config = dict(
    arch='dit',
    model='image flow-matching model',
    dataset='made-up waving flags',
    train_examples=97500,
    image_size=32,
    horizontal_flip=False,
    conditioning='none',
    objective='flow_matching',
    cond_dim=192,
    logit_normal_time=False,
    norm='layernorm_no_bias',
    activation='gelu',
    mlp_ratio=2,
    head_dim=64,
    fused_qkv=False,
    qk_norm=False,
    inner_norm=False,
    patch_size=[4, 4],
    layers=6,
    width=256,
    positions='learned',
    optimizer='adamw',
    lr=0.002,
    beta1=0.9,
    beta2=0.95,
    eps=1e-06,
    grad_clip=1.0,
    steps=11400,
    batch_size=512,
    epochs=59.9,
    lr_schedule='step',
    warmup_steps=220,
    weight_decay=0.2,
)
Rows from block 3 of a small image flow-matching model, named by matrix and row number. Rows with one number belong to one neuron. Each number is 500 + 50 x the weight over its row's rms, rounded and kept within 0 to 999. All counts start at 0. Numbers have three digits each. After the name is the row's rms in percent of the matrix's.
Before each neuron's rows are labels from the 100 images, of 14848 (inputs lightly noised), where the neuron reaches its highest value: "responds to" is what is common among them. Only what is clearly more common there than usual is listed. The data: made-up waving flags.
# fc1: MLP up (model.blocks.3.mlp.fc1.weight, 512x256), inputs 172-214
# fc2: MLP down (model.blocks.3.mlp.fc2.weight, 256x512, transposed), outputs 172-214

responds to: green; red
fc1.158 085:450486563474456589523429500506502453426481491528429544449529555504528458490534449526501530533575517459412544537463490558555373509
fc2.158 084:494511436485545462491482551569506535451462488464564447470493558519454584574524442553466519472421516536606511479437535487500482436

responds to: white; black; three vertical bands
fc1.365 098:441565457555535424460542522487475517549551485525493541506494483469496500530512519456518550530569467520539375448486488457462468406
fc2.365 111:488613465596544510465494484519474522440545440487483453473530496500472566511553529418552513369617515480417460529561502547557463437

responds to: blue; yellow; saltire; diagonal split
fc1.79 085:564516454499478619573394527441474575446663546485474505491492534471489534507545453521544511494578485488489459483559477492479527580
fc2.79 086:556493402462534351454389456503436436554614536505501495513542497485514541455588436540463507553450510583537457547488515540496513479

responds to: teal
fc1.479 121:493531532508523519480410504398460500464423404572514556529388443346556514498499495474456497542461505493494460465512543530456488484
fc2.479 109:390513549452476459507417491435534534549536597465573589504436522579509507524502528574527512530502497501546525490545527516516527487

responds to: black; red; many stripes
fc1.376 104:498542525539524479494481534535516549488553510550482416511473510480492454563422488509494540454479446540464560522441468460487506446
fc2.376 099:502540543519488550490546466504509464492588514472483549488492515486567472551520465502544521475490471434528503512565499578509562415

responds to: teal; red; offset cross
fc1.393 122:508494589481509399406455465459513493602483492524567399419445519626499416476522511524429556440561447523516533554559586543521565453
fc2.393 112:521499498571530439529550457470521536369480401553539449540456475421521508485502463512504486445446542510443483575555604503522490346

responds to: saltire; diagonal split
fc1.29 093:442541400399491387589511491477478420501488467507532480439516503488480522546551493500570453507471535516476457437500426481456517597
fc2.29 087:535421447451483569446494524479446542557420509514505415573495509440443531497470451491559467487483503526502507517500557529499479594

responds to: diagonal band; saltire
fc1.492 098:402489509517516500479490514440425519450401482516564599569468493484490465573450525536453380476523500454494587498519504433412455475
fc2.492 092:511532479606438458482374518465482461421398527514543572496489477530583486593508502533430407487479521515554499503639498487526493472

responds to: yellow
fc1.144 079:453418433550478535551472486532458496467543439515508475646477598537496480554545441445512551520414572460471593515483456486496540487
fc2.144 099:568450544546497456488491493488518515549478513486362575504502645507466490417405576462496519466538456474463505530534497391460567478

responds to: red; many stripes
fc1.198 082:531504539547493439455443508570490470502506521547581492557455378486456557508445567470500437519488529560538504546495373491484426567
fc2.198 080:547455556520545559536447513574403542522414514510484505528517438491553489470515546431510355517499443419444476465473532504482511533

responds to: orange; blue
fc1.362 078:521457414558535490529542525583444453552515484510349568385525503551431432481466536430439488528503495539440535571472493534442448476
fc2.362 097:408512436505500521423568522404437477492493467526525499375447482497495572492432487496492445494542473457502508399550573425424357545

responds to: diagonal band; saltire
fc1.133 088:491485460532565446508543474559529500486501564515558512512488518516439454496509467526588390462460519495434526507477461460539513488
fc2.133 085:496505626623539575455539489446619540485425578492550498466495507487593556455484544489554374527430578499478480525472502464476494442

responds to: red; teal
fc1.493 081:475541527459477520525599459558437500500566452535495465567489435457483415503565492501497580511482584396456422427513432495467510515
fc2.493 090:503460565438509461399587499545506528401563411507520487519490546461603584455449521522519626529415516593555459544510486583472564485

responds to: black; white
fc1.189 095:454497464483467417613538573492490572441422526508497439478484538540563512498503493556406428477570498576548542600510467523474436552
fc2.189 117:557528418487504622505636454524515588506419557554517490521487498502486445442453471528426386477486521427471546525490499543517483594

responds to: teal; pink
fc1.150 122:402526501546506473555568396480513448510520393518498545630520428382512503617512520588463445427453398467539494422549604496503478402
fc2.150 114:420544593446552411518517449463484420498469522504552544414525525580564528502499598460476467441505449455506454502489603531441514479

responds to: triangle at the hoist; diagonal split
fc1.32 102:458537509542499510462460481535472528539469467487489460504457489549570473486528576551490511565467470460527520416512508484528438558
fc2.32 097:496524500523472440504554492494555606553534574494477544496494490494557464522529529477459603462569478449453461504494489555529538598

responds to: black; white
fc1.437 090:474585491513460559486361478512477494439393377518471438510482463496498584527488451497399564495540534504547476534547519474434502480
fc2.437 088:493509597602511490590442396569508525491430412443527464499492508454511434490515464513490518599456436495520476457534464524522513585

responds to: blue
fc1.6 114:517507508548565465552452546567442571473531516553534515504490470518497471553432452467431474499484507507536528553520455476423465465
fc2.6 156:468525485600604578483466514492443426459546502533549502477478511490496462505516465500419457508540504466477519474516498537464452492

responds to: red; orange
fc1.369 089:486575515497571587482561469456435505517522366540488428531442448469431505540492489414455483505515511539545554513446479463497509496
fc2.369 088:517417503502444554558515476470579523510569463413552499479460496467374372452456490648570601540510476414539537468483522502468470480

responds to: red
fc1.433 127:475493530482498510478597418367484474512425511523438492591558610477540486579527446594548522463565549544508378487542542398513608426
fc2.433 112:462520482484524421542460464449508324506499562531487522453540408480445492491524526485420393500538550463492520498530508454447444557

responds to: teal; red; ring
fc1.451 090:432398542565507535490561557433447523390507407522458454557434517485380519512493462522483472483464536488489452516479518547467529493
fc2.451 084:518487449545478432583548508437607470414447397475457584506486494516569457493513512456447435543554502430454518534608536492506475478

responds to: yellow
fc1.348 078:450588515594464496513475544523525482517477521538546404527533508420461487467510577548454407567524506496412454622398351464506460509
fc2.348 084:444431495622506531504544491543624524528467463526556586499458512509477606452516482537438451609529507505528475429497479630543595561

responds to: purple; blue; rhombus
fc1.137 109:482536558555528483544477512526499549469578523525449441519526501532448510547384512527521491463471521544605483529473476464444497466
fc2.137 098:518466518476452521530491502523516580514466483471475495497498501492565490500555478480524519516445528450491503505517499494521539535

responds to: yellow
fc1.35 130:334534566482479425493600559553489546505438433502563519571430378556528508644514443513530503434616429535552503467474522392443526463
fc2.35 124:407606498511521420568538465527488484535555597505562504423457603443450507514478452452411465529551479504551545532506540438572505512

responds to: teal; red
fc1.480 102:467543476493448420475389501519483548540488461532481419512547524545521538521462506396471549488446484540509511556394495499537532517
fc2.480 099:551531491470487547535385581563543515489459465552535485482432496481483492439515477408492612606539511409438524477585411553486548575

responds to: blue; purple
fc1.273 096:488511548465538618517510477376471586555542468472472561532511506471525542511385476561502474551453443510521495501491502484508595505
fc2.273 085:474544516478513438425459503511497496447551512452521523491487496482572467513335476530480485463499483490542447452479470458514525430

responds to: red; teal
fc1.163 126:576510441477523456520497490546454573511492450532502566659459446578561603555452453471500515418545565496553553525434419562383478496
fc2.163 113:452506479433515512519563491493512555497462538528578539389559541485445536499498529462474494505582566476577485542417461562594591452

responds to: diagonal band; saltire
fc1.18 090:448568499558563572545492485396506483498529585494511512443459520534486500595446469464442568511565522486498546551445537528510522553
fc2.18 098:519561510525533398515488544518545515449492493535579515523503452559519529497506550520461537435444494458392549421498514355527455605

responds to: flower
fc1.65 087:539511533374518516436441533535512504535506507512509390533522531494449401488467544475498389525462550501560561497546511518523522536
fc2.65 093:515497494469468431514570500450488560552489534561552561509484527477560556491553452476415442515480543469486493514451490531513493472

responds to: ring
fc1.240 111:562466430512465482511477551597465488572499484516427515442496436455470533522469608617483512441586526472520504457523543519395346519
fc2.240 083:456496425604509598487494484510559423513605466463505453502499518490550541522482514402472500500463472406412488567494447472514492589

responds to: red; offset cross
fc1.264 098:506547393525502528594445530476526558488438571528532507558416539463506438448433574459486468551483441546517462484405460499486563555
fc2.264 083:510377607390463506442505508530504653459469560533479599545509449490435460554484484462523508579426486438510511613499564558467497531

responds to: purple; saltire
fc1.222 093:544618474460493564561408524545497492605523547465492509485463474551587524513505486483531489487468477425488568522500532535608496502
fc2.222 101:444451555494496431482414473505538473518492515498463597479496579504426447514469486459534492525507494570478564470506461533538490439

responds to: pink
fc1.345 080:440559549496543576541423507451476481512547553461497439509537457487467499561463506531546504519469553423523409495567468465461563394
fc2.345 087:555497644413456430518383447517549511523510600440492479486496461496556476477562471531536512546563528546408455551459496487483472433

responds to: white
fc1.396 084:464458555498502453596465540529479537523533533484559515418502517474487498500478435434466586512503492413575457481469451627528431532
fc2.396 083:521514446525517551527523495517441505441555498459543371541516492497460567497548463496558499539558531486453452483446526405473461442

responds to: crescent; ring
fc1.252 085:475495457631480577459497559546454453485582487481544501457519495552399576537528468597485509459412503542523583497544466513489517446
fc2.252 091:485466490509468504533565495429501499552567438509486538522554496478511448592342546560501607483555461480441566459404488452467518550

responds to: blue
fc1.477 113:491497500396489510545578481560443487546468450564492499474463453554505528481521519524534525447547471492598459431479503528499471592
fc2.477 110:521442471339488472489662515448536477492507494513516506486529454519431411567371512540494540578385505466481537527484523500452479590

responds to: saltire
fc1.287 094:588482481472500463596467503450472490435449482594454459521521395523495507419518626553527434488553525472461505456512439532489415533
fc2.287 071:496468426430477539423539482518415529500469508493459578504464483531495481579517538440525461433478409434539540517471468545512440511

responds to: triangle at the hoist; diagonal split
fc1.246 098:518567524493517517591341483534473554488523532464551525510498496474544508482486487523551422501487455482497551599515484450430459498
fc2.246 098:489488554519521412511279544521427476487509494512537446534480504508466520488480470457636374482572540574519511550498514493516483406

responds to: pink; green
fc1.141 119:558520549471461458560411380546516533536481509498501499528517644512552577491541443531559524405530496464517550525489521487418559553
fc2.141 091:499525520485519500464484475520501534567506515500551447512538377520492532554565524569421523529556555475524521481456538478497479410

responds to: red; green; many stripes
fc1.494 121:532476588495513506481522468581504594562414432508477418480595596541448535529475437584450501494489481489551492540369600504504524395
fc2.494 110:546463439542522446534478543558494454526525544535531441537570446465580622467473425431460444547490525561615544434420565504465517450

responds to: teal; blue; orange
fc1.332 120:566476550502449450465474544561450565469463440526544570348484545515511614586415400469512534430497562540563551534462694496449497512
fc2.332 130:520539497523487438459501549653561603614579507497512429633505427471539501574500466485489473557477504622529557505489654572488467471

responds to: ring; gear
fc1.37 092:434475542535522421398472476499427488423430425527437416532495503477517540539435431569576578492470482505523434536346497501441450526
fc2.37 102:474540605579550455567436454544589415511471480513494531445481498526552514460565496473467589560479505476556502504625506475481519489

responds to: orange; blue; offset cross
fc1.370 093:449582532465486533522543545448468549515536469516497455543479485520545512462412550481483445493411541480514441575548512505492544610
fc2.370 113:479554469490566421482544532519489519546608511533439530531553492520529585446545623410510466503466490496448502546596467577507528475

responds to: orange; blue
fc1.104 130:522547532547529557534467456508491514467474528523562580493431616436438473573448551409375549440484521488496518512471535484439521510
fc2.104 118:479555398479467483474495532482543618537476556470587492568465399507430503599434530548553480514513514550439499421553543556538502481

responds to: green; purple
fc1.354 088:475441466393516455449578542496477540521501511476505440461491472527434526475508546545530476472641511619502470561488476493580405516
fc2.354 112:481534431448472429492585463538432536527549514480470477407547427478476581583603502548503490545458527459420496467543459491569454436

responds to: saltire
fc1.469 079:514521546414494425636494532521486532522467411567458512542441501570486432480420479456456525499515523292523457557500517509514504546
fc2.469 099:472456582426452514379518465500486494493513400578489478487532473551453572430526495471485515569427457638463479491530535448530479573

responds to: saltire
fc1.95 085:477504490429522498626488552495476559563579511552523471499463469501385459478450457370476429480563497475534411552503512580550535554
fc2.95 093:465547493504490471361457489522524492492579467447507433546508465512616616538534548458610462542495495416425484476515529486529492523

responds to: black
fc1.301 126:478491480430485531554452606451479520532512507571355464543533436529467536413454468491497486420510431458559544365455563434540514457
fc2.301 138:538542526616491495418524633523550463510453526446433501492546549478415480381495423466472444493518485490413489524503589491406504535

responds to: yellow; many stripes; saltire
fc1.510 082:448539519514500455453591521463426473475545515459424367524484492495482416534514557508513591429549506529499521445431511448560507469
fc2.510 089:465411463487486544507689480487543431443470490522493471542520524531509585524394509461533602465502488493443516557551537587514473480

responds to: black
fc1.361 107:448440458497533464586518490568485567484478459543483418564500530541527451481571456569515529461531479529508489508512491442508432593
fc2.361 092:482481499544480497456489508458520496464388409445470534513533437506483432468461515541570611541455559509522507508435484552486495488

responds to: teal; border
fc1.399 119:509453501527500468471469617492503505585468535500376491482582543478581509505474415634528571540513586520498486459478558520421461477
fc2.399 121:454510496665531479489527618542506557552480487566449561552561443512537496451529549369510442543459506521496555575485532536532526619

responds to: black
fc1.99 085:496546433504519374461386465564530600519486477508520481495493487486479415456497506554494400496512498437526498505515506484470499448
fc2.99 092:398504469550496617445461469593542451443512513526560524496482468428450603515507511595438440525470523537477492497532525400428506513

responds to: triangle at the hoist; diagonal split
fc1.185 111:505551443506435589477505526541519485398542488556431497481502527490539472477554475512463511498573472475533536506503538502485536496
fc2.185 086:476531526409522475526529467519515341553476457504476339476525490493537576484450479557495463493497547513518585458520575481483462465

responds to: crescent
fc1.473 084:477439538459562444523590486546454570506409495493494517442540503518417585517463442477488450469530432429463555491505516484529415567
fc2.473 087:517530408499474563524501463498540493536355493566493484418469503511562384571529562500534432498451517538583582472483469470491511550

responds to: purple; yellow; green; many stripes
fc1.38 078:458463514437512527562515543506467392435484548516548470474429561578427637502525467519568595509457552450505432505545507476551484533
fc2.38 089:539464446385506455438520434467546613444476516416551406492529513520507397479394483583529608448460531554412499578419493556550487540

responds to: flower
fc1.325 081:526539443519472416567461430548406464514520533503506489539502525511457518493503463559509544485527544544457531496448525480495476544
fc2.325 088:437437492483469543426502541524539564466517563471504546456467442486575576497540490480473504520460527414443508589453459478475527518

responds to: orange
fc1.506 124:452480490500492490549562392459480504534514424505465494475699432500418535512491551567488530477491467496523549534567483440426491469
fc2.506 104:518441540421551494471502440449514430505437606499443485582613557505467618510557607474558431468540498526460529478590519494443463452

responds to: yellow; blue; flower
fc1.164 127:422510469418487447503420507466430456523514449541455496386509575544505528477473448472497525475546541553516466476518451479525522470
fc2.164 107:460512544517505471403421487413530468541516554533452524571509402524438554476516435559486533506452506579506546430447451486528507417

responds to: orange
fc1.85 086:501503436534474553517496505440477500507548540457584479484466504542539531505470489441433557525425495407514546509428574545572552510
fc2.85 083:517427446494496482535481557521451414440627520489491484514467487519459550524406572523545559428573475538559521518453580462456446627

responds to: diagonal band
fc1.124 097:417555520577517525426556444483463434534397456528474530488515442499436455563448461458559571478534457486438473491439460555507484494
fc2.124 106:489545502536508480623534481533452602516386479521550393521502527527494469469551496471505568458531456487554437515605470491483514487

responds to: border
fc1.471 100:436465580442516527480530550575514499513529419538541468404504587518473576471569458445458483474493409388529523492485512611543523488
fc2.471 093:526486466462493454412485522514411527571641451520533472537499458452511501488453515514454536522562446601619569551653550541499419507

responds to: black; white
fc1.449 079:419408511558488544511473563511471445460484565441551525428487516492544457533498444413564582504473409458483495512533487533546524532
fc2.449 090:455568533463509495488536521450431448566464495430552448535514499466478460504339548522599523524555525479459472413527514603496514582

responds to: teal; red
fc1.415 082:395434538468476433518560498465514396469477541474532493458530467498520523467516539638489447536521448561556509569525546480536346501
fc2.415 090:367489441452528579540545512517458486520413535497500500492495486523378508536511517537432505477463477420447530572511481435534423491

responds to: green; saltire; diagonal band
fc1.140 119:472484451568483562392516479555502403449570529518486525513488483467471556535405425534400492571487495530525515554596542462408527486
fc2.140 100:465528514500452377510462471544523483477519383492513416511502528525360507522425474390651513513555495446446583489486495517543556545

responds to: pink; green; diagonal band; saltire
fc1.73 123:555541471579506518475430477464470487615525534514576582554539410568529584548559580582495462509447490473592516414473428498483539433
fc2.73 123:495458496361519512466551510474527482556490507525544585461530569462499575507542614499549501503487495629509449488434491522469480501

responds to: diagonal split; saltire
fc1.162 116:466444484494472472547518499452466499516487524516557535494499444441549587509489489482488565365483443543527480556515522450462403498
fc2.162 116:465616471590522422530562502473475520600496433520515563446523509493586535544564565467439430507543454536580510543425507516520530507

responds to: many stripes
fc1.94 084:476572392594538621449535553534529423496594483486507455488439550518427411515553553589550391540525427630486544428465606553601555466
fc2.94 091:512396398534462372497541552513497563541564465499486654576538467477555613515532596552521426511508455512579457553515497567473557424

responds to: red
fc1.375 127:521484504487510452476451608638495598618535428535533502519378427492452498511463526428461491498442432464584530435426438508495412524
fc2.375 114:505487515476443424586536543601446492446493514473583522477418537513645612428455491519573433562404462528448354579437508508522577454

responds to: saltire
fc1.25 088:394488549437474593533471509577477510521386437497547484452476457535490537529504475526459565524526420394455419564505469515530435567
fc2.25 081:441487454384494439455537498472491501445441520433505486502512501490501387458475491509483592500423499560453453461557517457516484442

responds to: diagonal band
fc1.416 092:503555572487465531529492534550506423581526573467597477396483558494513575553499564532503456452451465558460609402488467477484516419
fc2.416 094:506468637472510483513406523474485510531498553393493565461486528521482380551491527551447540509425545503630572471580494434497457469

responds to: green
fc1.182 091:442537553579498525427472514568520456523486543470502451441443473453457484550404439564415499493498476612530571488563596454501472417
fc2.182 103:474502537494525478574357582551509552484573549480571525515509516497557552514600520524451562507446486390583508510509366491456533427

responds to: diagonal split; saltire
fc1.56 084:526471487369494435491506506632506441481511386534544520586459542499511521531519489452415464424488412531481497540547496486518515591
fc2.56 086:439456507444525488423472499446474523496498407551431489583507528483565538532463477438455433548554482467475510531440481495522482606

responds to: border
fc1.154 106:585506548496496471575469565489429464453551579521508418551475535492556491468532486469533559367498537508532479572531500458509580616
fc2.154 100:440535524445451557409471470452502539443598495477513620515524531470504561476416467544528637546497473507501413564421482445473482559

responds to: black
fc1.236 122:567555490496523470468466593361495523540455413553551496536350428429433486438459460520437483482533444483516475462508574592453412444
fc2.236 130:576475580488480487577504522429534540552592540500528520442408594575443528398450404477559510545521467488554511469455574433491565460

responds to: orange; red
fc1.400 120:463539518450490464476462478636511537558472480541510527516492519537474460469485564519500482399426503421610455505508427474460551394
fc2.400 108:493518519538525459540485479554500500475420465442462508551443496518450526488553575587421607438518498487398483469509510491536480543

responds to: orange
fc1.17 085:508485533502519497475450477495485510424540485507493479431457505534540473495476571528589501442466474566475442418491537471460479495
fc2.17 100:549497544481561470553470562415454503471574487539517481547524485525418489476594493506596527472421482369546535531541545540394453526

responds to: yellow; blue
fc1.67 095:521587497466496500510466366425491492436514492489601496525640424473505524460514365445486520515487398455507545461486414496548398538
fc2.67 089:594457411540507491480536441512470511495466511483422542444417491530505473471556538506504479394615345460464543609466475541544456528

responds to: many stripes
fc1.409 076:568440586574518516455511408517510462520467456532508458594502457433535530458435503477604403520448481589425543517493472493497598497
fc2.409 092:555504493547521480479477414479581542594444477556437512433499486445475516574473476466565454564549474477567560431503470435521525444

responds to: yellow; black
fc1.161 085:502486563558484509435536515527504461503482508474475557510496535454520554505468402448514461533528466425633495566468564559469567541
fc2.161 098:437449553543482536499524513556571482421512539513499505551517523408470610502503491478517412498447521449439443497635496445464561445

responds to: white; many stripes
fc1.266 088:575520495618506594401522456441488424411554525485480511545438487555447464531460487496678592452516506526515466478590536422495531448
fc2.266 093:483515513548492416548549484552532496419528497511546489465466478502543472466502497497704572504516569469413479553403514454499521451

responds to: triangle at the hoist; diagonal split
fc1.371 114:523549549565485619481493581533437475495522508530552465450505484528484444471516503486535519448417504530476506468450500535491487540
fc2.371 111:520502531413523491436581527486476458572496450516502495509522496492405619510458484528525557467530512545528513422436469459521498503

responds to: saltire
fc1.331 093:574517443437506579576495482523460564494529437500395475480484533530603524512408529547508411434516451458457477531531524529472502483
fc2.331 099:492511520472476415412512493499553471459495565509585514466511488522476450543468506561522450594466517525525429518428539454417458500

responds to: three vertical bands
fc1.165 114:505475452429488437446559598499492507509496567609412485568510568505486457433584482465483549524611447523542511494497507524551581486
fc2.165 119:463516590560575480640431532466502461518514582495492490436551456472463508506501463526430569532407492462574599507504476469434383516

responds to: diagonal split
fc1.296 103:520622526581477480513441511550441413450470528487462395507502519533577518485472528553422429538409465437497450558447511517525489501
fc2.296 099:468576561586465604503536498511543503500602478484464477491512496475480647515490456483439521545482498532495573435635518535480492525

responds to: orange
fc1.496 140:558552493502507582557498511477419446449482454487455340450529457516444454583449517459525511486502553476487602553506558559541482544
fc2.496 140:489569506532505416460478487547482524409488435488511606446496423514598556516529454436492503437497496529511558506447507497533539524

responds to: brown
fc1.212 101:454546529545565490448527524560473477541569473519519380491477504501497502490424490473488514470488502457450562558386499484498477513
fc2.212 089:517481476507412557500511501494502493417514505445496549501513450483548430472397537552503573506495549504408461468556553437484469530

responds to: flower
fc1.438 094:511571503472502524557515464520484437523483482484537480442514466447484410484519530487537576491545471602458556454581480491472531521
fc2.438 096:528416487475509479447503501496374519499514487517529499524483510513476594510525526556563577473450509427526535552392513471506507525

responds to: yellow; diagonal band; triangle at the hoist; layout: saltire
fc1.286 121:470452417540550478441511519491497541519527572511598470540504533473454500546491567477473437511525470517450516472422559556534533440
fc2.286 105:473474525485504429538452522546504423577511476506491510452525507489443507463522551554434499507453459603492574482509488582539483485

responds to: diagonal band; saltire
fc1.145 121:457494527444490503465449569463471476511530562510480514456452501558495447507544511553573494448478546451549532514440474528441500543
fc2.145 131:513543481551524433482472546446549428480491345565480472511482481511441638453526527472481473474518537401555540452537479406535536624